python train.py --model="audio frame classifier" --noise_aug=0.01 --spec_augment=false --kernel_size=5 --beta1=0.9 --epochs=70.8 --lr_schedule="wsd" --decay_fraction=0.4
Rows from block 5 of a small audio frame classifier, named by matrix and row number. Each number is 500 + 50 x the weight over its row's rms, rounded and kept within 0 to 999. All counts start at 0. Numbers have three digits each.
After each channel's rows are labels from the 100 clips, of 14848, where the channel reaches its highest value: "loudest band" is the band of the loudest frequency at the time of the peak. Only what is clearly more common there than usual is listed. The data: babble in 24 made-up languages, each with its own sounds, syllables and stress or tones, from a formant synthesiser. In brackets: how many of the 100.
# conv: pointwise conv (model.blocks.5.conv.weight, 384x384x1), inputs 64-127

conv.223:505516521501569511423485415448436522412419607571563452518475528503472492538514457519490433525582513464508517499489572560450485574555591374411572421495475507442449478541485490442483544518446515
loudest band: 500 to 1000 Hz (76)

conv.365:478430462507414482548396455493449572453463465505406496480401526453514486472463460459475493465533542558458500508542471479443479481516497364528402490481440498415513533532523491556504553515448561
loudest band: 250 to 500 Hz (47)

conv.170:495474460532511423552432516506502457423475547406536475487391446444423447437484440559508461405541626448482467500509532480437449471412516533484480450500490582524563507425528529543513457528483382
loudest band: 500 to 1000 Hz (55)

conv.340:532476552530467513466511562465465443531473454477512563598458592504526474422559501432439486407581456420544461572504555482517484479515491480356614525519386513504480529488578392495469529585542649
loudest band: 4000 to 8000 Hz (46)

conv.57:468473565404450603433471462577478498457481510518487488450508465481498451538582474572562547492436526446517429463483477479538543495520591441444502525474451599476528443482526443524520503484569365
loudest band: 250 to 500 Hz (58)

conv.163:572504528431557429425587527432395457566524477451602584504520464546523544478508565450512470414475513513452547535413530481512456538478464603443495535561414464447537564411495439536497493479523567
loudest band: 500 to 1000 Hz (81)

conv.335:555533466505498485528551453352453410506475620418525539578536474486508439450456412478489601531455529399422454441501549474474379489459527493471461525476478562595454456506447506535468489466524458
loudest band: 2000 to 4000 Hz (44)

conv.231:526485507486537506450454437507480423414428533528539456509456514445565488530513468537510471465423440475500562499511465402463422507426515527486557478447450434472459537499612481553571492588463541
loudest band: 250 to 500 Hz (47)

conv.30:597543544412419548509546554537504514533449439418565587493403491505624506508539426518451510411474543513553430573504553559465475512582487461378487452496467474489461549524532472454503516507561492
loudest band: 500 to 1000 Hz (64)

conv.249:516460476537549548562483429395495563442496468367517471562480499512566485489492474418537490442496481513523534525429525462483504479504492445470466450583435571429487511531483518499541563463501548
loudest band: 500 to 1000 Hz (82)

conv.130:496466514564494520530558564491517440378523474636488496450500456481492537486522553482496492596576494566489562510457429533499465483489578514465448547537596504430505490477478430477505507582553484
loudest band: 250 to 500 Hz (47)

conv.213:549558494489540557462501467500483573523472515579531456532572575437381525517502565431506498420458521562531470494536457443478555514496438599448484418458453352531514474469528407532450559509445489
loudest band: 4000 to 8000 Hz (29)

conv.315:530463537611447410610539557444452577401504537446426484477412476550458457413472495459449406476459487464470459525488469635457530445512504551495451413468598478451503470464482495533554533505454507
loudest band: 500 to 1000 Hz (52)

conv.275:474495559494542485573485422532477518442494529524470575518583435507557511483443420581542481528523536490463387521457558616624541564389592563454514434479502597475533447473513536523579520513397511
loudest band: 500 to 1000 Hz (56)

conv.200:538540392504484518441491395514430503448505460524511454564550478583571592380571542556470477606403523363439425518495441551487439553454472466526459420550497565520469470458448387545446379521508504
loudest band: 4000 to 8000 Hz (34)

conv.359:540488455497548476517475545501498539513520564507496511445392512453508449398454372587512428438552481448562474518413510466439507433493428429483457548462524484464486519463519479551607448464435567
loudest band: 500 to 1000 Hz (74)

conv.207:413555537480451497480523528549493522467561530439531531455442429529511496543514473534557493483470630535466404530448446493478508512557509467578482519528546483517493509540557459504500444511477507
loudest band: 500 to 1000 Hz (62)

conv.299:512494492468503382521504572534432556551471520503490443498430549492558491554526498520576522532564500537494479499506454433514486491503569510502474448522523560591488563480524466429454576488461450
loudest band: 500 to 1000 Hz (50)

conv.259:525473551569520494505503572477455488522513471504540485461571475483573503503554363411526501447471565592462514490466455537429496550477588497471470453463525360570502452528538482538516477487536474
loudest band: 2000 to 4000 Hz (27)

conv.210:428474485390499482447556555469457484574528500507419511447561495532488582522470567475409504507451584636426481480456452548514405457407544518499565439541465536526478433452534451433468528510471474
loudest band: 500 to 1000 Hz (51)

conv.225:476553500559419591554406472505508549527507442441501485526347493483528492514496422472444464515565532495564466478521565506539497389450538516534438495524444542588471427504493450526445467329527430
loudest band: 500 to 1000 Hz (68)

conv.377:600548518485514557439512496426493375519546460435568474553545563492573424483473557438477572418436521483385518531550455532526591503451430488571477496496509441474461545489498478559449537450494464
loudest band: 500 to 1000 Hz (64)

conv.7:463499546508532483540431423445486538431528513466520543559513517481485517582493538534457404479528550549447524474497550507496452575484521467309469551464492510549454477547532390539545532549500473
loudest band: 2000 to 4000 Hz (29)

conv.146:523498452529514524450459522536410555470527495529512487525318514521539544519347481517502507545502489551420421507535329467539429447538509507557484572585562414534490528404549522547426452457492445
loudest band: 2000 to 4000 Hz (54)

conv.319:470496463383453473578507526614506488476599385529404439558534557548400540522493437497488483404477513573459500424492468452549451413542493540496472513484558472559438462562516549515496414539427546
loudest band: 1000 to 2000 Hz (41)

conv.22:519548573521377510535469382515493534492498550533424467481453548499596509448476507534497475532404513511487493501444512612406385488479442463506434455489496491527442548458549444557458468522547561
loudest band: 4000 to 8000 Hz (56)

conv.209:452497512513520436438463504539306478575579518437540537571518513427613570553504413418482492499486492474494442525449446425463530469417561542532466485484532519478428446507508493607577501550420577
loudest band: 250 to 500 Hz (44); 500 to 1000 Hz (41)

conv.116:467575551501607493610484405503565550536547526460529531538505432478521517503490553517538452478526498467411541498520433467502503474510503497489360418472417461508538476484531438458473534445449484
loudest band: 500 to 1000 Hz (89)

conv.106:501438439466516435490537596488560432492440554516602506479505545529417498516459549505492489489555470430462529519515392576440531512526365467525432444581493536525483534602505391512539480533548539
loudest band: 500 to 1000 Hz (60)

conv.59:484450510525524460486564517470466414527542437396460517543506492536496529535528572463560404515472423486584631508493472446465507489561476502408438422450543534456450556529457370576542491487376431
loudest band: 4000 to 8000 Hz (32)

conv.76:477396438617553459330494466439493498497452432576478543565562511556487526566368522427566574505489485483441499514459589510542532473586493496521471438523539568522529483508472482547455515521499516
loudest band: 500 to 1000 Hz (43)

conv.251:466415542487504531463479449452486550510454513571541498476543553434424505454505590406456521487436515457481576529557460493543478462506452483567461469537511511490510570514567510552505516437441416
loudest band: 500 to 1000 Hz (52)

conv.164:396484496493517485503428379526461446536489423561455422484554547394443444433396484481521435396529378436470568504480563550499465440519468470519438502474440422492518523535521459509472497473593527
loudest band: 1000 to 2000 Hz (98)

conv.304:471432522489546472449426444462515529403530493482497539404507553410561421585556506531499435492506448542523509471555512473444524542557489614353446578492507416643421524450538502537474455559491459
loudest band: 2000 to 4000 Hz (27)

conv.190:461452449423438524480483491514512506573461534534436424534555554566473503538544559525530551529459502523478539472458486479471475510478465479464473533466427560427536501521572459411433479382471476
loudest band: 250 to 500 Hz (54)

conv.156:386487564512485474499491523503547546523483533455366421507520522559557523605524471605492498540482485495492518504476448485425478550470500383497503519504501465428426487494567510502526476571406416
loudest band: 500 to 1000 Hz (52)

conv.64:451601517419541400447512511384518458356539502425512525499451507564445552468432539538515483548555409493513448523478438531395545390460400496488566448452476492481480491482426412530508562501546428
loudest band: 250 to 500 Hz (44)

conv.126:533505502523543491516573511531445481507517517583561529498440579516406483486587487468568446472609445429542470491532502427495521378541405537505488483460366579516445393481462439505402474496541454
loudest band: 250 to 500 Hz (48)

conv.161:505505444508483421552444498484504544476500590422496438496486485517571418509479496452442530566448449584521496547565421542589559416457498572526485441560434496566511428493504465506457547447474575
loudest band: 2000 to 4000 Hz (27)

conv.352:474472547466412472467438525641584497460500419504423402579532482561490539537541521529542488384514469523401467448426448473507561525463401457470550443547515393414463514544514426533500552414518391
loudest band: 4000 to 8000 Hz (39)

conv.113:406506526418430529542549472514468466461544557574463495592437488455555412511463540493593547494532543461456570467387491478438537458501531527464470458555523462437350458438452530479549530493541532
loudest band: 250 to 500 Hz (53)

conv.124:501453539480436481555462487417521504498533475556502461538501480467478487439598441498473522395543529565525500478443369495553493546520614507540577511417435485516515494489310509459531482584590534
loudest band: 250 to 500 Hz (58)

conv.366:564434541527478564481507539437523376452531629514454490532535585507545501541497408552441546515503411386497445431390514493469543559438424435488407504445536471482428480424494527495548428439483503
loudest band: 250 to 500 Hz (58)

conv.226:533571503534503465511592570482481514529494457580503439493464468498480544468503525556515457551471469507520513535525490425459483483550473522500553511437584496507488524480573440439636530453412547
loudest band: 250 to 500 Hz (50)

conv.288:452492404565573486524415478519536424560449485555477477500447493651548513559446523492509489560545564537550535459534492554426596478435483489415556497517491439496427480488468481553520575437538555
loudest band: 250 to 500 Hz (45)

conv.14:421461496465457509499486506477519449498509578474524529462506522516550461495477594555588391492551606488512509508521560554506418548595443482531487483556492489512444482455568560587497537458436471
loudest band: 1000 to 2000 Hz (86)

conv.339:485546550436559493560493464407462536563495506479502529555419514482508517514499534434508556563601619551524516407543498509502416482554538448521432547589527500477508522599495470497553469589444408
loudest band: 2000 to 4000 Hz (89)

conv.120:494591444447554497623486481538504415596494387436475580510508540491440525558503510511448571495536491391507390497419598515486543399526486440527524517498483457520552466528555564528465418532382463
loudest band: 500 to 1000 Hz (64)

conv.345:537441499446443513539563572441534482420522489423407442558551512534516476538496497511423552590527550455551536572536537498543544499492447571490403531540612410513595461495506464517462502531510395
loudest band: 250 to 500 Hz (53)

conv.241:450554539525496457500483538465514399517420527514467560492518511516397482541546506508601407499506563506493491428502479538481495449528514492493472552505600471539535561530534479499440408554430518
loudest band: 500 to 1000 Hz (47)

conv.318:476422489601517495460445483493416474424488514501510590421482470548579469514477468526483569434514457548432535486531492429457481396484488440504430357456483439491507520518578454529529513385469516
loudest band: 500 to 1000 Hz (48)

conv.229:509576475502465561552542561507542430522514578585522579540522534513444518572582419565519465370603574532597506474592488444556494456507490468457484572512417516595582532473471562496451468515393540
loudest band: 500 to 1000 Hz (44)

conv.102:506418466422531405554478552476453423520472527496464406566575449563549554526516481463526552519582513465506516546490530471449446407517499511535551472500536450475568417471464499429524509553521586
loudest band: 500 to 1000 Hz (54)

conv.175:502503458375452397506539493506571491492511559461512558522395459411463485519428473552497498555486510542506511435428549434484511438480566474482491516520442513548497494426525463403503508535494540
loudest band: 2000 to 4000 Hz (33)

conv.26:528421492421456479441535493503581538558441545520567529492540443501424499529453503493491537474511506506576535446481480528407579490439542555476533532532507538559489492503543542486496593463536440
loudest band: 250 to 500 Hz (47)

conv.27:463489555635494524513459547540496396537533555436498561405527510549494480549432536552579516424493519515524457501516483545514504417486545540518551437547487388442536535488456507473546457476507591
loudest band: 500 to 1000 Hz (60)

conv.369:357531474533391536524501521423464524495598473449539452453489406535455401560514482550534451544560500494549459483560534444534501457443550527531409503472483388503582376482548565511392565545459458
loudest band: 250 to 500 Hz (49)

conv.272:522530416496474508499497529458504592518494473473487568408540441512502485431444601538516457489508596446486437405510523566504479469449492607495542520515546436434428520432574459485604526460562563
loudest band: 4000 to 8000 Hz (32)

conv.160:430428531513548507520499467484493421540510523486486547528507490604532322568497497497553504468446491529542481527572516475570537528517516507468520511477487577594531460540442526489478416434497561
loudest band: 1000 to 2000 Hz (92)

conv.43:451504509479479479473538476441468452504527496507559542500459531501503389449543527523418462506401378423394463500477530552432411588572557430433454499473513609538432523527460507465414458415440449
loudest band: 2000 to 4000 Hz (25)

conv.155:441518538581506507382476445502509498583482459456549547472471388491554577469519446420479498435441486418512487538459490478468557564534466479507526473517530515384522496464543399436559558518502523
loudest band: 250 to 500 Hz (55)

conv.260:507417483496443473510454459378444574419464550511440461521503488598519404592518524576459474518522460491576450543456454522490479516500477440485527532533493449514555522465457535514393408550547616
loudest band: 250 to 500 Hz (44)

conv.367:472508527576490410480459496502507558513481472503459460561486464498500563402587445444461610542438513426495486432539571486473428487482550555459515498468457486531538574573485466404524451450605484
loudest band: 500 to 1000 Hz (44); 250 to 500 Hz (44)

conv.167:517492540456528497547417518539437471496541522387349557470472514529469441464468469462503523549518464457526438550492498555499491527447531512444479516501574480511377408449503404523551481503504521
loudest band: 250 to 500 Hz (45)

conv.274:500469487453562549542507510454414470533493520449538502474525529508497487457453379548559570570534435488490570517504432571473455429546478485554472551551456514524465487468559500540506555460513538
loudest band: 2000 to 4000 Hz (32)

conv.121:498534515546454430488544523524501577524428550458448459527494460559472494504598475439458449557512527559447582511450549479442504536411397468441495469463436458453564405565449541575501475522448556
loudest band: 500 to 1000 Hz (61)

conv.185:457536343398445542542538495499512540480433531468485483447480528436592474469546499411469515515447600527502423488539483433466442472456505604451592526510552614489458516519510486586556447470478419
loudest band: 500 to 1000 Hz (46)

conv.331:461477525552466437486492534547511507535535490427496489396502546466419460445426552490419567521412524650359512522449417466464524482588456549477496542562565534491567486595553479481469397483454509
loudest band: 500 to 1000 Hz (46)

conv.357:513492413540556517459475526519420485574486482532520480376524628410430492429516393465518494499552485542617386466423437514495452469546453469491503560539454427515515395483447479450477469485430520
loudest band: 500 to 1000 Hz (60)

conv.254:501612491540427514611485461531527419483470538460499565548555478565477507486501435502415494452521506574447470546464427525556517558499574548547475494516338531497434526436494504566448489462521494
loudest band: 500 to 1000 Hz (74)

conv.28:420544558492504491548582527423414523444483549467491560540536466516512461465473423484565608506446502486467433406488518547484475470529536357442504487530462495539553449517489574334558434510463495
loudest band: 500 to 1000 Hz (63)

conv.234:459544406447413463532511522440463501483477407417521443454433590550438471499501561475496461476454446599438445500524318557495511465509555580411470528436491494470532480501471531478519465540487498
loudest band: 500 to 1000 Hz (46)

conv.206:524509449454497464455459451579540550542502460525550447376490586489518478533530420453496531412521488522439411501514464549501524436496535496525480473532490438477515520530494521515555508479518487
loudest band: 500 to 1000 Hz (56)

conv.242:439426443508440508448525461519523484461556455633473568518613497494489579509529525474470503394515464423497441511531456517600440482524530529513559486578490457418452440536506507553430555519433519
loudest band: 250 to 500 Hz (66)

conv.336:472456532487470460467510510382439519537514541512548459523521512551552503511465454534564491459445418473560516555433456492408416539466502414436590426501456504476464491468491489472503495427539483
loudest band: 250 to 500 Hz (52)

conv.150:492482469398522548522401456537492504589551406519503422475387488457575504528424498508470462501557482393408522478475567436392450503494490483606463482493470397433446541498471497487523449421467501
loudest band: 250 to 500 Hz (48)

conv.261:501482492495530459540552588500534566543489491567566530515473463526441509585544533421534598575389581585543506485569429412475410481470414561492570528482499485448553430473418337508504438462490507
loudest band: 500 to 1000 Hz (89)

conv.9:432451458583572451497512461548517585463500517562504515480499427550473446450453474460506514460499556497471461460502534612461496527470535510536462588480478551529535459558496520538402511460534562
loudest band: 250 to 500 Hz (48)

conv.137:501484444465395503493539432509457595528478488465523468496559540513447486565476451582424467481478424416508586367496494587641432515448501446477458589479527539488551539523415547585404409382500495
loudest band: 500 to 1000 Hz (69)

conv.143:466489536476500466456460473529396514436417513470508482446522526501485521495529510418399416448464562507435514585515471611602521625448499378431567435443507527513543544592438440470482529565580523
loudest band: 2000 to 4000 Hz (35)

conv.149:497475578464584517490466596561453563453484553534531470470479425516486496472473591506445525581491545539418521521514442515423482501446455463472415454499523510443503504482450501452426454534491444
loudest band: 500 to 1000 Hz (43)

conv.201:480463463551525515461523483513550515474475511494531491504570402483583544570482453525429454501487432573557428567341488369489561432551487439536570506431534554523510447557518491449448457540516472
loudest band: 250 to 500 Hz (47)

conv.115:512546423453539557478454505568463437511431392475443436515478503523500526515464465393502429485374548525526581552439552424470441501532571494526467520593435442388463542535533457523549494460531482
loudest band: 500 to 1000 Hz (48)

conv.293:497541554452563523516531486394480560495376477520494570404485553445467447483451554530490496411456524502597487409504403416474519513456458435521414519588496536486479380452442586495498327531428446
loudest band: 500 to 1000 Hz (65)

conv.219:430545590456514435527470527494436496500463452485490444586393417512531460445448408429502396499545499505575536565506518571535466481521508494516539537545438539493445586534480406573500510464485506
loudest band: 2000 to 4000 Hz (53)

conv.129:518459424474458455445466535507492484346503531462426462501506508459502537565496395412424439571468493551515474529512421506515555526502533463444452472511508471550462509425530532510491505559523443
loudest band: 250 to 500 Hz (53)

conv.227:569456451453446584473465479540568499550447518445422528502422500496457394410525457421474553628495571489441537411463480525593438509463485502573455603467560538567522501525470463410535408542421568
loudest band: 2000 to 4000 Hz (39)

conv.258:513495533510493466544340510445459431440439499533520504560457468536425526513515443527449437537503492593533492463545536570452409524493388474495489512574575529430462422496605439567472542422491488
loudest band: 250 to 500 Hz (57)

conv.204:519499446468435533541489490513399562528559477468446369454498496511475524540515498558486506510439546550491541432530514540532520474584506475493456484443524594501469452432537566499479493536487525
loudest band: 2000 to 4000 Hz (28)

conv.5:393489466488488493489493540522504430493462507436494537510502510615570528464525549459403491486464508481528484511599477520507465523495520548449466471507447477433491570470491520490495424569545458
loudest band: 4000 to 8000 Hz (35)

conv.296:480437517428486465450484504537462397510486417498523480463554393494432450524517483575506518503482519522433487547499553511467534547399514576545454572471457537512546509524465431468493454510605460
loudest band: 1000 to 2000 Hz (78)

conv.63:469554501545400437515528505505497573498505538538454457525525483485521521480489425520403456576496498453546523429468485570441546521556488495444533585527501570484581513532463459430423484507572586
loudest band: 250 to 500 Hz (57)

conv.248:486488466480501453591525415480493479514494556511475414478515466432571529459496506496468451476451519572535451486513443412574498512487516474473443495512391525446494479514527554486503486453577483
loudest band: 2000 to 4000 Hz (36)

conv.342:522477453493480513511461509539524455461484450488421460587577486552363546463578479560470481503551438460513583551624587562446442519445499443455488399548479547499505519499438539514401460562497525
loudest band: 250 to 500 Hz (44)

conv.125:436433591461451530445504475497494540480579528473529509399565490524504467489381369506482527429521567579474559525474478400403469500607480530513458564421475519568586460448483519485456455458559543
loudest band: 250 to 500 Hz (59)

conv.139:500435517454488524424519496435521546481519565503491441464574462532465430482524402547500478531474481469382453490559517440511550485467398558423445502479485516509547442558511546473441534564536586
loudest band: 1000 to 2000 Hz (75)

conv.333:505584455463611450493445573464422456431485562547502526538392473555523478522593476494448480528468496554596503595541543445524471501516457449519538495523422441437469557548386493527480450479522470
loudest band: 250 to 500 Hz (51)

conv.239:542541520514488496555531524522375552524474470459428454503447459468495458467526339514440551479474385561438495516483473528473468512549493456476540526440471603435460520635554460582553431507474442
loudest band: 500 to 1000 Hz (72)

conv.173:473533334536492393487525538556511485518538467439533428491526510518531497468509530601533470531542487464518560503526476557533516393419584512577544463509503568475429522436527441551475594384483569
loudest band: 500 to 1000 Hz (41)

conv.25:528552535531462588496428536417520442538537284535525548451537462542511490529444492511500455482533561402480580546544545475545537495524474489434459500429524520457380531523472495530529581698399580
loudest band: 4000 to 8000 Hz (44)

conv.3:419396497579460450487500447476531513422514546537585548475475502446511456559438494457525494485498526516455465484460425438580584394495516511531609512411490497568508587433524529532566556555539393
loudest band: 4000 to 8000 Hz (57)

conv.134:435553609427480503515490485553436462534518485489438458458502534451454478383544541485506449585544487572418518417447508541382462565548547452489462500519583432450531507438461531498446470497279478
loudest band: 2000 to 4000 Hz (38)

conv.325:613492469482507464483565420541578444561496527559590451537559488579497518455510521494508492442528474506433443449510471455583466513555553467558545486446563556486469495500466441524499488466478512
loudest band: 500 to 1000 Hz (48)

conv.271:579516571496477476503529489540524576443431407527372509459555448492534484438473441558558487541554485389401524492588481484477441469543538515496580419508454457496553552511508463435553453524550408
loudest band: 500 to 1000 Hz (41)

conv.35:507379466507453438513458392367575519463522456510491588497533561488536517480472497502502406463516515485483514475527456490509557560489568443550437507559511511419399509470430464494503354376387461
loudest band: 2000 to 4000 Hz (41)

conv.314:556464495514453448486438503522524452541570504497505483501480572472447489492522459482495496436402488544396531507552499542478524535501461418442527530479494530527466408471361487539444463616538478
loudest band: 500 to 1000 Hz (56)

conv.12:421491546480467539484503505485463592473557564471499452502492568486468482442525467646481539487525510492561446312505511447506454403576450573505559507535476512478504559408413527423519490501485472
loudest band: 500 to 1000 Hz (58)

conv.37:415434638560513511487517583401535499487500440448480505517567531433395469525485376528518537507450481503564624411466513550454512524425468466439539535404455498618550479367501458452548490558526592
loudest band: 4000 to 8000 Hz (25)

conv.107:633557520468498429480461501550505579399504477497445464456472578450515514572512525501616434537511497542494401560497578560503496532566467568501470442517507523476565491481558548445561531425483506
loudest band: 250 to 500 Hz (50)

conv.374:390427428459491523543430542398419495486577502398480552398458541496465538507494513447477575482553463520511607488597487421420534554517517546485496559549488515563565451515512579495471544487490466
loudest band: 250 to 500 Hz (46)